A small sound classifier, trained from scratch.
Model: 25.4M parameters, log mel input, arch conformer, activation gelu, moe top_k.
Training: adamw at rate 0.002, 8000 steps.
Data: trained on single English command words and digits, spoken by a formant synthesiser in many voices, 78125 training examples, 26.2 epochs.
Rows from block 5 of a small sound classifier, named by matrix and row number. Rows with one number within an expert belong to one neuron, the router's apart. Each number is 128 + 24 x the weight over its row's rms, rounded and kept within 0 to 255. All counts start at 0.
After each expert's rows are labels from the 100 clips, of 14848, where the router gives the expert most weight on average: "strongest on" is what is common among them. Only what is clearly more common there than usual is listed. The data: single English command words and digits, spoken by a formant synthesiser in many voices. In brackets: how many of the 100, against the usual share in percent.
# router: router (model.blocks.5.mlp.router.weight, 8x256), inputs 0-127
# up: expert up (model.blocks.5.mlp.up, 8x512x256), inputs 0-127
# down: expert down (model.blocks.5.mlp.down, 8x256x512, transposed), outputs 0-127

# expert 3
router.3 [179 131 105 118 126  72 104 121  82 124 130  96  56 142 127 135 139 111 114 156 123 117 132 102 115 131 129 108 113 113 135 130 137 128 116 120 145  62 133 106 133 175 102 138 150 147 137 134 130 150 121 140 104 126 116 128 106 139 134 137 119 125 116  68 117 125 108 118 134 141 164  99 126 135 118 103 118 128 128  76 153 105 125 119 138 121 144 117  98 143 141 125 135 140 135 133 154 114 133 108 215 141 120 144 125 110  81 131  91 129 125 147 140 114 122 133 140 138 130 120 123 148 113 119 130 155 123 138]
up.0 [134 124 115 147 141 118  90 131 146 161 135 143  93 134 160 142 141 162 126 101 156 108 142 131 149 181 116  96 107 146 142 142 132  74 119 137 135 133 130 124 111 140 144  88 164 160 161  87 130 112 119 109 117 145 139 108 111 127 166 158 110 197  76 105 130 141  89 103 147 125 153 128  86 120 137 115 176 165 128 116 132 143  98 149 114 155 133 169 112 152 108 124 159  94 127 165 102 150 107 138 135 113 138 192 169  85 129  96 113 169 169  79 153 139 141 136 155 138 172 104 135 130 124 151 153 158 129 111]
down.0 [112 126 135 136 122 127 141  93  89 160  83 126 105 113 122 164 129 154 145 122 133 165 116 125 155 106 120 156 137 153 111 137 135 129 114 125 110 111 187 162 119 120 129 149  71 104  97 139 125 124 116 104 141 110 118 158 125 124 161 173 139 102 144 121 152 137 152 129  94 145 148 135 136 148 128 143 166 193  95 117 127 128 127 157 117 143 166 120 128 139 115 115 143 105 135 183 121 114 105 145 110 126 151 102 155 133  87 146 111  82 108 122 156 120 144 116 134 164 132 146 168 128 172 132 115 108 153 123]
up.1 [135 109 128 141 166 125  99 129 141 155 129 128 112 134 152 126 141 147 173  95 146 111 152 133 176 157 123  83 104 126 158 148 111  71 113 139 137 145 123 137 138 140 128 107 178 174 136  80 112 117 105 104 117 155 139 111 106 114 177 141 104 209  90 124 147 133  83 111 152  96 131 125  89 122 165 122 163 169 100 125 132 141 100 150 116 137 136 169 123 147  66 132 150 115 120 177 113 122 107 125 127 122 139 182 167  95 138 111 115 156 169  74 132 164 162 163 165 139 170 115 136 128 136 153 144 161 113 121]
down.1 [113 142 134 114 119 125 155  88  97 159  93 119 103 106 139 173 144 162 160 123 153 167 111 107 152  98 137 157 140 140 121 134 128 139 118 122 111 123 178 152 136 102 141 141  95  81 105 156 120 126 122 114 142  93 116 164 125 131 170 182 143 122 138 122 152 142 149 135  98 144 129 130 161 145 129 153 161 186 114 120 125 123 115 163 134 137 151 117 137 128 106 103 143  99 143 177 122 103 122 155 114 116 138 101 171 136  97 151 100  80 107 141 178 111 137 118 128 172 124 144 176 148 162 128 144 112 138 158]
strongest on: voice: child-like voice (100 vs 25.5); mains hum (30 vs 12.4)

# expert 7
router.7 [ 60 110 157 126 105 187 111 143 165 126 122 121  81 121 129 134  90 141 121  99 152 148 153 176 110 124 123 120 140 152 118 116 127 122 142 133  82  77 127 133 135 137 138 131 105 135 133 112 124 119 133 117 136 129 117 129 190 124 137 142 131 137 131 173 119 111 133 147  99 137  93  93 128 112 119 109 129 125 124 127 125 162 112 143 122 147  99 142  83 130 120 111 116 113 108 115 117 123 130 138  96 130 143  74 144 181 181 135 161 132 127 123 131 143 120 108 118 117 105 124 151 117 170 136 114  93 142 139]
up.0 [146 130 135  76 164 105  92 146 101 138 126 106  80 113 147 129 125 179 100  88 117 147 131 161 111 152 107 102 109 134 119 105 111 125 136 156 134  84 103 131 128 166 176 121  97 181  88 161 144  77 131 142 144 135 126  86 157  93 133 109 105 103 158 135 160 135 127 122 130 142  94  82 147  94 143 121 154 118 117 116  97 183  92 163 101 127 130 135  93 172 125  94 117 114 152 123  89 138 106 146 181 125 152 147 173  78 110 160  87 147 106 110  86 125 113 110 145 124 131 112 123 133 134 129 121 125 114 156]
down.0 [147 142 130 128 135  87 169 134 111 141 108 190 101 143 152 161  60 155 105  74 158 175 102 109 138 152 159 144 131 136 126 117  88 108 146 130 111 110 120 170 111  86 155 103 143 102 140 145 140  97 122 115 169 150 123  85  84 116 143 164 131 168 141 144 142 134 125 139 105 151 154 138 152 128 116 177 142 145 144 139 105 130 111 134 104 155 142 130 124 158 143 137 129 125 153 150  93  71 103 160 134 106 123 130 168 106 122 159 135 135 115 111 118 136 136 105 111 146 165 126 150 164 148 149 119 109 158  87]
up.1 [119 101 132 100 151 144 109 120 127 127 148 114 111  98 172 138 136 156 131 122 109 125 134 147 120 126 116 116 119 139 120 100  88 134 146 117 115 128 125 137 140 162 165  93  96 167 114 160  97  90 111 109 110 158 149 115 144 112 150 127 101 124 165 108 126 149 165 104 120 173 114 123 119 150 109 121 161 127 115 130 125 194 104 136 116 157 131 157  94 159 137  75  96 145 156 122  94 148  77 134 141  87 190 130 125  96  93 135 124 142 110  91 108 146 104  81 128 130 142 144 119 147 111 170 161 107 120 147]
down.1 [144 161 116 129 116 107 155 144 109 151  92 150 113 111 134 160  89 158 107 106 146 151  99 102 126 122 135 135 113 111 159 126 112 111 110 159 147 117 117 145 126 111 179 123 141 100 153 154 136  79 142 116 135 148 111 101  82 113 144 166 129 179 138 129 146 134 127 150 123 139 171 141 180 112 125 154 146 154 127 141  96 140  97 169  83 180 150 119 107 142 100 111 141  88 138 114 100  94  82 180 125 112 131 121 160  92 116 146 135 135 127  94 137 130 117 130 138 140 179 145 158 140 127  94 126  82 175  97]
strongest on: voice: low voice (97 vs 24.7); /ɪ/ (25 vs 8.2)

# expert 2
router.2 [110 134  91 111 131 141  95 121  91 125 129  82 194 161 126 133 166 107 120 158 116  94 137 107 117 134 130  95 113 103 139 144 137 128 103 100 146 179 140  99 129 186  98 136 129 151 138 138 135 157 114 145  98 120 124  93 101 146 130 128  83 117 112  86 117 131  98 121 141 142 170 114 124 137 126 100 111 131 132 109 159 111 125 117 138 103 158 109 166 149 146 123 140 145 139 131 155  93 136 102 177 155 114 154 118 117  89 129 105 130 120 155 140 104 126 136 152 148 127 112 132 161 111 107 134 172 118 141]
up.0 [110 117 126 152 150 132 163 125 157 100 147 138 146 129 112 127 112 115 135 173 112 153 149 141 112  63 129 163 141 135 117 120 130 159 133 129 130 126 130 118 156 112  95 124 107 118 131  99 103 165  94 110 120 149 132 112  85 158 130 140 139  91 150 130 107 136 160  98 151 104 127 163 111 110 137 151 114 126 124 107 171 108 130 147 205 159 119 151  92 113 119 104 112 126 132  92 126 136 132 120  79 106 128 152 144 136  76 125 169 137 107 136 129 106  98 142 137  97 116 149 156 144 114 111 160 175 115 110]
down.0 [149 178 118 133 107 108  99 129 153 146  98 130 138 105 144 134 107 140 144 143  91 207  94  79 166 124 127 125  61  54 126 104 139 110 121 166 151 136 162 109  89 141 133 157 145 106 151 102 112 119 189 134 137 126 135 114 179 123  85 143 129 132  96 111 159 126  91  64 142 103 130 148 138 151 142 130 141 112 115 146 123 148 143  86 108 126 170  68 124 146 116 161 102 160 115 141 120  90 136 118 120 133  99 136 116 104 100 124 123 125 158  87 137 114 151 187  90 117 143 128  93 147 124 148 139 116 130 177]
up.1 [143 111 129 112 144 121  93 110 150 144 103 121 102 126 158 127 116 122 137 113 109 120  89 117 144 129 127 106 116 120 155 137 118 117  81 140 111 120 127 142 102 130 174 151 131 162 133 177 116  87 121 135 136  80 129 138 172 106 148 129 135 161  97 136 159 117 107 120 110 155  76  93 134 128 103 118 132 127 139 147 105 126 102 135  82  84  92  96 147 113 127 144 177 137 138 167 105  91 149 137 195 141 112 124 119 142 162 135 113 103 128 100 134 119 120 120 113 141 154 143 117 141 157 104 114 106  81 169]
down.1 [111  82 142 144 145 145 166 125 115 109 127 137 135 116 119 116  98 121 118 116 165  45 148 202  95 144 116 126 178 209 121 127 128 145 134 107 108 103 103 159 133  98 128 107 135 112 141 179 136 128  68 115 135 138 146 154  94 144 151 116 120 112 169 135  85 118 149 165 145 155 128 109 127 113 100 150 109 134 143 124 138 122 120 142 135 139 124 177 134 151 160 123 172 116 138 109 134 146 114 127 117 107 143 131  99 132 140 145 152 128 108 180 102 163 129  82 141 125 125 107 163 103 147 112 169 129 129  91]
strongest on: voice: child-like voice (100 vs 25.5)

# expert 4
router.4 [147 110 130 125  99 109 112 144 226 125 136 156  55 113 126 126  79 126 123 134 137 156 147 162 120 150 121 113 137 141  96 117 139 135 145 139 120  48 134 110 131  99  94 133 153 135 141 111 131 155 125 113 138 128 114 190 126 142 132 133 114 124 115 113 112 106 159 139 130 132 106 175 120 124 122 102 112 124 140 152 143 154 128 150 140 178 170 141 109 134 123 126 111 129 109 115 120 169 141 113 122 123 140 153 140 122  62 126 136 124 116 137 137 141 126 134 140 115 109 127 142 117 109 123 115 160 160 142]
up.0 [170 173 114 141 133  85 135 138 136 155 127 140 161 159 124 111 151 109 117 144 106  88  97 106 157 143 101 127 105 113 147 134 150 137  90 133 139 146 121 123  94 103 109 123 117 125 137 142 164 145 120 136 136 142 133 142 101 152  92  99 114 111  80 108 116 138 161 102 163 105 163 146 147 162 118 127 129 132 123 169 156  98 124  98 129  99 131  92 165 129 145 140 178 186 145 170 146 138 139 119 135 129 113 196 125  97 106 126 102 100 109 125 140 102 117  99 152 118 148  82 108 144  90 113 119 150 138 146]
down.0 [170 123 112 155 165  84 170 122 176 138 139 152 130 130 140 169 105 131 106 128 133 128 104 152 131 150 154 143  98 129 120 158  93 123 170 177 159 109 130 107 137  99 143 134 140 149 122 148 146 124 151 146 159 134 123 144 101 126 119 139 127 134 142  98 174 120  77 127 117 136 125 167 169 134 117 166 144 126 130 165 131 166 142 132 112 114 172 116 154 175 142 116 128 120 117 143  89  73 132 129 151  88 110 126 117  74 102 148 122 116 185 126 153 134 136 131 138 146 117 135 128 149 140 121 143 102 123 136]
up.1 [ 80 123 121 127 118 175 131 170  93 163  84 129 118  97 140 143 134 149  80 128 152 112 143 151 100  89 137 134 152 170 108 129 124 105 154 131 119 119  96 146  98 149 170 144  72 143 146 106 111  96 120 115 114 145 113  95 142 102 124 128 124 154 117 145  83 105 103 148 115 136 128 102 135  83 141 124 151 123 107  97 108 155  82 141  93 149 117 143  94 144 102  97 109 140 123  99 106 109 123 140 119 118 151 119 165 152 163 177 155  96 123  74 114 156 105  92 112 106 105 125 167 110 144 163 103 107 172 152]
down.1 [ 83 126 130 132 141 176 100 123  99 117 103 112 128 122 123 121 178 153 118 159 104  97 106 117 110  97  96 102 140  87 115 119 159 109 111  90  80 158  85 133 108 157 150 128 119 127 109 147 119  79  99 123  84 116 129 147 113  89 127 111 129 134 119 155 136 137 166 109 121 127 146  96 123 137 135  99 137 101  88  98  84  90 110 140  92 174  98 106 106  94 103 128 148  94 128 113 119 180 113 158 118 152 143 113 112 178 153 105 132 133  98  93 119 101 124 125 133 127 120 125 138 112 119  94  92 108 157  96]
strongest on: voice: child-like voice (100 vs 25.5); mains hum (30 vs 12.4)

# expert 1
router.1 [114 127  97 112 130 132  95 120  74 120 131  92 192 157 124 135 164 109 114 150 115  90 139 102 110 133 129  92 107 113 139 143 136 132 103 109 144 182 139 107 131 198  96 135 136 160 139 131 138 154 116 145 121 126 120  83 118 145 133 137  98 124 109  71 113 127 110 111 144 147 176 125 129 135 120  87 112 130 132  95 153 107 108 118 139  89 162 106 159 153 138 119 142 154 142 131 165  95 133 104 145 161 118 161 122  92  84 128 106 135 116 145 141 110 117 132 140 155 135 115 125 175 117 112 128 170 117 138]
up.0 [181 148 134 114 115  88 129  99 122 101 152 133 140  94 167 128 118 148 141 151 116 130 103  97 154 113  90 126 122 115 140 133 155  94 148 124 141 129 123  99 114 104 116 177 149 124 124 142 160 125 117 158 114 150 161 127  79 102 133 128  72 127 177 121 121  82 137 118 125  83 124 148 146 151 184 144 142 113  89 155 117 126 177  93 115  89 137 122 133 117 161 136 130 120  62 132 134 188 134 108 111  97 130 170 119 120 103 138 164 163 133 124  86 133 131 169 134 142 104 105 101  91 109 118  99 147 128 142]
down.0 [113 144 129 162 200 143 104 142 100 108 158 121 126 112 130 125 171 129 101 158 120 110 109 166 106 123 108  92  94  46 159 138 160  98 142 116 124 118 106 134 122 152 132 138 124 151 107 152 115 116  77 147  92 103 119 145  62 104 137 102 131 125 142 148 133 133 149 108 122 114 138 112 133 124  92 104 116 114 126 103 118  99 113 132 125 157  92 136 120 117 132  75 139 127 131 135 114 154 132 135 125 140 160 117 143 166 139  95 128 108 112 111 148 148 140 128  90 127 110 106 117 104 135 131 119 122 143 108]
up.1 [127 107  96 118 110 142 137 121  79 119 105 122 145 111 141 175 128 144 111 123 136 112 135 126 132 130 121 142 125 178 119 104 149  77 144 108 110 149  89 140 134 156 121 136 111 137 160  97 124 104 105  67 116 160 125 109 119  72 143 169 132 177 142 144  85  88 124 117 109 183 137 120 136  89 136 149 133 126 139 111 102 127  74 139 127 163  81 153  93 103  90  96 118 100 124 110 112 143 115 143 144 112 156 134 181 138 177 137 127 126 159 107 127 135 138 126  94 103 121 125 147  87 125 158 109 120 174 117]
down.1 [171 123 103 169 133 101 158 139 143 140 131 116 129 134 164 185 102 127 124 130 143 138 109 112 101 125 130 137  66 131 117 103 127 115 100 155 140 111 115 138 108  85 136 134 103 113 133  99  90 107  99 111 150 145 145 141 121 110 166 131 143 127 134 113 140 143 115  46  62 144 129 126 132 101 160 171 124 133 100 153 111 144  95 104 110 128 157  84 159 152 169 103  95 116 115 117  79 117 113 130 138 110 151 127 149  91 119 144 139 122 146 113 122 135 166  89 101 142 115  76 121 103 178 133 120 111 128 137]
strongest on: voice: child-like voice (100 vs 25.5)

# expert 0
router.0 [138 135  98 112 134 117  93 117 121 121 131 107 156 171 124 135 158 108 117 160 106 108 119 111 110 143 131  95 101 101 156 152 132 132 100 110 143 145 140  98 132 189  96 138 142 139 140 148 136 160 117 167 139 127 129 114 104 150 133 134  91 119 108  93 109 142 110 115 135 145 172 124 125 152 119  92 110 130 135 133 163  97 128 110 137 107 168  90 154 154 152 121 155 151 145 141 177 111 137 111 169 151 109 149 113 173  77 127 122 131 117 164 141  99 126 136 143 159 148 115 120 171 108 103 130 173  99 142]
up.0 [163 118 115 174 107 102 137 164  98 140 104 142 118  77 163  71  87 101 141 134  88  87 110 135 148  91 158 122 115  96  78  88 114 112 128 129 131 114 133 156 150 121 171 121 122 136 118  88 113  86  80 111 140 131 114  92  85  78 113 131 148 153 136 167 117 125 116  91 164 103 164 121 116 142 132 137 165 110 123 158  62 139 139 123  91 127  81 135 118 136  95 161 115 136 135 109 112 129 120 145 111 147 135 155 125 125 138 112 120 147 111  82 146 143 163 130 142 177 143 134 121 109 125 148 132 130 184 124]
down.0 [141 121 116 176 136 110 167 151 114 141 135 125 110 103 141 159 104 168 123 102 181 173  96  99 122 132 147 136 130  94 114  98 109 107 125 121 123 108 123 135 114  93 178 130 123  91 113 139 118  82 122 136 141 109 121 126  99 103 120 146 117 145 152 127 126 115 133 106 107 146 174 133 165  75 127 165 140 147 116 134 113 134  97 153  93 178 130  92 116 124 144 100 130  86 114 123  76 160  90 179  88 108 145 106 177 119 137 154 137 147 130  98 118 104 134 153 108 160 146 119 151 115 131 104 142  89 176 157]
up.1 [158 122 135 160 117 104 134 116 118 131 124 116 107  77 129 110 100 112 138 124 103  99 146 139 162 122 171 115  94 106 105  87 113  91 133 129 144 112 148 142 138 122 142 112 152 124 154  99 114 105 120 125 151 113 116 112  98  98 123 147 168 187 138 145 154 115 120  88 159 136 183 130 115 107 176 132 134 119 117 153  93 148 141 145  97 139 108 128 119 141  87 158 127 126 132  99 126 128 111 130 127 137 110 155 127 115 137 150 120 149  96  88 147 150 172 158 148 172 116 141 122 118 157 137 123 137 184 106]
down.1 [122 105 114 147 131 126 170 166 125 137 140 127 115 113 123 142 110 171 114 107 158 153 100 124 125 113 146 124 143  95 117  90 105 113 111 103 109 109 121 129  98 102 171 122 123 100 118 130 118  93 113 159 128 120 121 132  80 114  99 107 117 132 150 129 124 116 137 111 120 132 164 115 157  56 119 154 123 114 136 132 135 133  96 134 103 171 120 106 121 118 156 123 145  98 130  91  75 157 100 161  93 108 129 116 168 135 142 140 139 177 124 114 117 118 119 145 116 137 134 134 132 106 110 114 177  91 168 184]
strongest on: voice: child-like voice (100 vs 25.5)

# expert 5
router.5 [139 142 112 114 142 111  99 116 105 121 128 106 171 166 125 136 154 107 112 133 113 116 113  94 109 136 130  99 108  97 159 139 134 128  99 116 142 164 136 109 134 185  99 137 125 146 139 155 133 154 119 159 131 126 113  76 104 140 135 142 109 128 116  95 110 132 108  95 134 147 177 100 126 138 118  92 114 129 130 114 157 128 116 102 139  68 152 103 150 150 156 119 159 143 148 167 174 102 133 112 172 144 125 170 115  99  89 131  82 133 125 164 140  82 122 121 135 136 142 117 119 157 104 121 131 179  89 140]
up.0 [140  99 124 137 139 122 145  72 160 119 161 169 148 136 132 139 102 122 164 124 115 158  82 134 177 132 105 150 107 100 149 141 104 122  91 119 158 125 109 124 164  97 112 133 140  94 136 136 129 129 151 105 168 108 103 122  99 126 132 106 142 108 132 117 145 115 122 123 159 153 141 185 155 127 114 167 113 104 173 139 116 155 154 107 129 184 138  88 105 131 134 163 132 128 143 117 133 193 110 162  85 110 137 148  93 113 104 102 160  94 136 162 153  94 115 149  80 126 123 159 137 100  75 103 137 130 136 132]
down.0 [150 108 122 166 168 111 133 124 156 126  92 149 129  86 170 126  92 149 102 128 165 147  99 137 106 143 131 128 116 165 101  96 122  91 116 155 126 101  92 130  95 103 142 150 169 132 109 158 106 100 147 149 151 117 147 149 129  95 158 113 123 155 101 115 163 137  96  89 129 148 136 132 159 119 151 151 159 138  81 148  93 140 122 121  75 135 161 114 160 108 128 116 143  91  92 145  63 137 111 153 107 135 141 138 156 122  65 125 137  99 156  96 125  83 175 145 109 146 132 118 171 103 181  95 103  95 135  76]
up.1 [171 115 130  71 137  93 117 121 138  91 105 100 106  95 137 179 144 160 126 137 128 134 141 161  97 106 124 118 124 145 125 147 122 142 135 125 116 116 134 135 128 130 168 160 117 143 118 144 101  96  85 131 109 125 110 118 172 108 132 123 109 129 167 141 130 149 111 132 101 149 114 106 126  98 133 125 131 168 114 149 102 115  90 150 127 116 126 148 136  98 102  95 109 120 139 128 114 113  91 116 150 155 150  94 153 100 190 126  96 134 131 104 100 157  99 142 132 163 112 129 182 140 189 145 148  51 152 103]
down.1 [ 99 174 123 143  64 161 114  68 127 164  99  99 133 103 123 155 162 154 129 124  99 155 114  54 116 117 103 171 120 132 122 150 135 140 119 119 119 150 186 118 129 161 137 117 101 127 126 113 128 116 156 140  82 131 150 142 124 112 147 132 119 103 142 118 150 128 131  99  85 162 141 116 114 123 128  87 116 162 117  91 128 137 110 146 145 146 137  92 120 144 102 106 111 103 137 155 136 147 128 114 137 122 110  96 144 151  97 150 151 118 124 103 159 120 114  95 117 136 140 123 141 128 160 172 153 134 131 153]
strongest on: voice: child-like voice (100 vs 25.5)

# expert 6
router.6 [ 95  92 138 120  90 158 118 159 122 122 130 128  91 109 124 133  89 154 117  87 157 145 166 158 117 124 132 117 152 153  98 110 135 130 151 139  92  85 131 120 129 129 150 130  96 127 131  95 133 106 121 102 146 128 106 110 173 135 128 141 137 129 122 163 104  95 139 166 104 137 104  91 129  98 127 103 119 130 127 104 114 165 114 165 138 167 101 150  97 137 103 120  97 108  97  86 103 121 130 130  93 114 147  93 153 170 166 130 172 131 120 102 132 162 122 102 125 103  94 122 163 115 166 138 132  94 162 131]
up.0 [116 140 117 140 148 158 109 140 123 127 135  75 152 119 143 106 145 139 124 180 127  86 138 138 153 121 154  98 116 124 117 135 142 111 115 121  97 152 113 134 146 179 154 140 120 164 129  80 115 101 120 130  80 130 122 116 136  89 145 157 114 161 130 153 126 133 111 106 163 107 143  95  96  73 191 115 179 149 103 117  76 119  99 180  90 123  93 135 128 117  77 135 141 117 139  80 100 127  99 171 157 138 115 153 144 165 136 111 131 111 125  80 138 134 140 151 175 150 106 145 141  82 131 144 141 119 181 100]
down.0 [143 195 147 138 125 105 191 139 131 118 140 149 135 122 139 114 133 156 145 107 143 149 103  99 139  89 123 158  89  75 123 128 116 162 155 152 162 150 114 150 148  65 151 130 138  76 144 170 152  98  93 140 155 126 144 135 125 108 154 142  81 151 123 142 145  87 130 123 147 145 141 156 149 119 156 189 150 129 133 142 103 119 149 133 110 147 131 119 135  86 125 132 138 102  90 127 120 125 115 159  77  63 154 123 125 111 121 165 155 102 140 115 138 128  96 139 125 143 156 132 142 103 101 121 127 107 147 114]
up.1 [104 114 103 145 144 159 109 137 124 122 140  77 141 113 116 129 173 113 105 190 130  90 137 149 144 110 166  99 131 120 139 144 145  80 119 120 121 150 113 126 139 163 121 135 126 157 131 101 119 119 128 136  53 121 109 120 137  96 166 148 130 142 131 122 112 107 139 104 179 137 114 107 120  87 162 130 175 105 152 106 133 110 132 120 123 107  97 145 124 102  79 117 117 122 134 108 133 141 158 118 150 136 111 132 139 188 152  87 123 120 124 115 144 116 114 141 189 133 114 130 122  52 131 155 170 135 189 112]
down.1 [124 174 162 124 146 115 165 153 110 109 115 153 118 124 121 123 132 153 134  81 157 142 119  99 119 106 108 139 101 103 139 122 112 158 155 145 132 127 130 162 155  94 157 112 112 104 141 164 175 100 102 158 149 133 129 104 124 124 158 139  83 147 131 157 113  94 143 114 145 127 146 131 158 105 161 170 136 146 146 124 105 106 121 135 109 160  94 130 124 105 129 124 153  98 125 134 126 115 107 171  85  90 149 132 149 135 173 183 182  95 127 123 150 131  97 136 134 125 165 142 128 139 109 122 118 112 158 131]
strongest on: voice: low voice (97 vs 24.7); /ɪ/ (27 vs 8.2); /u/ (25 vs 6.1)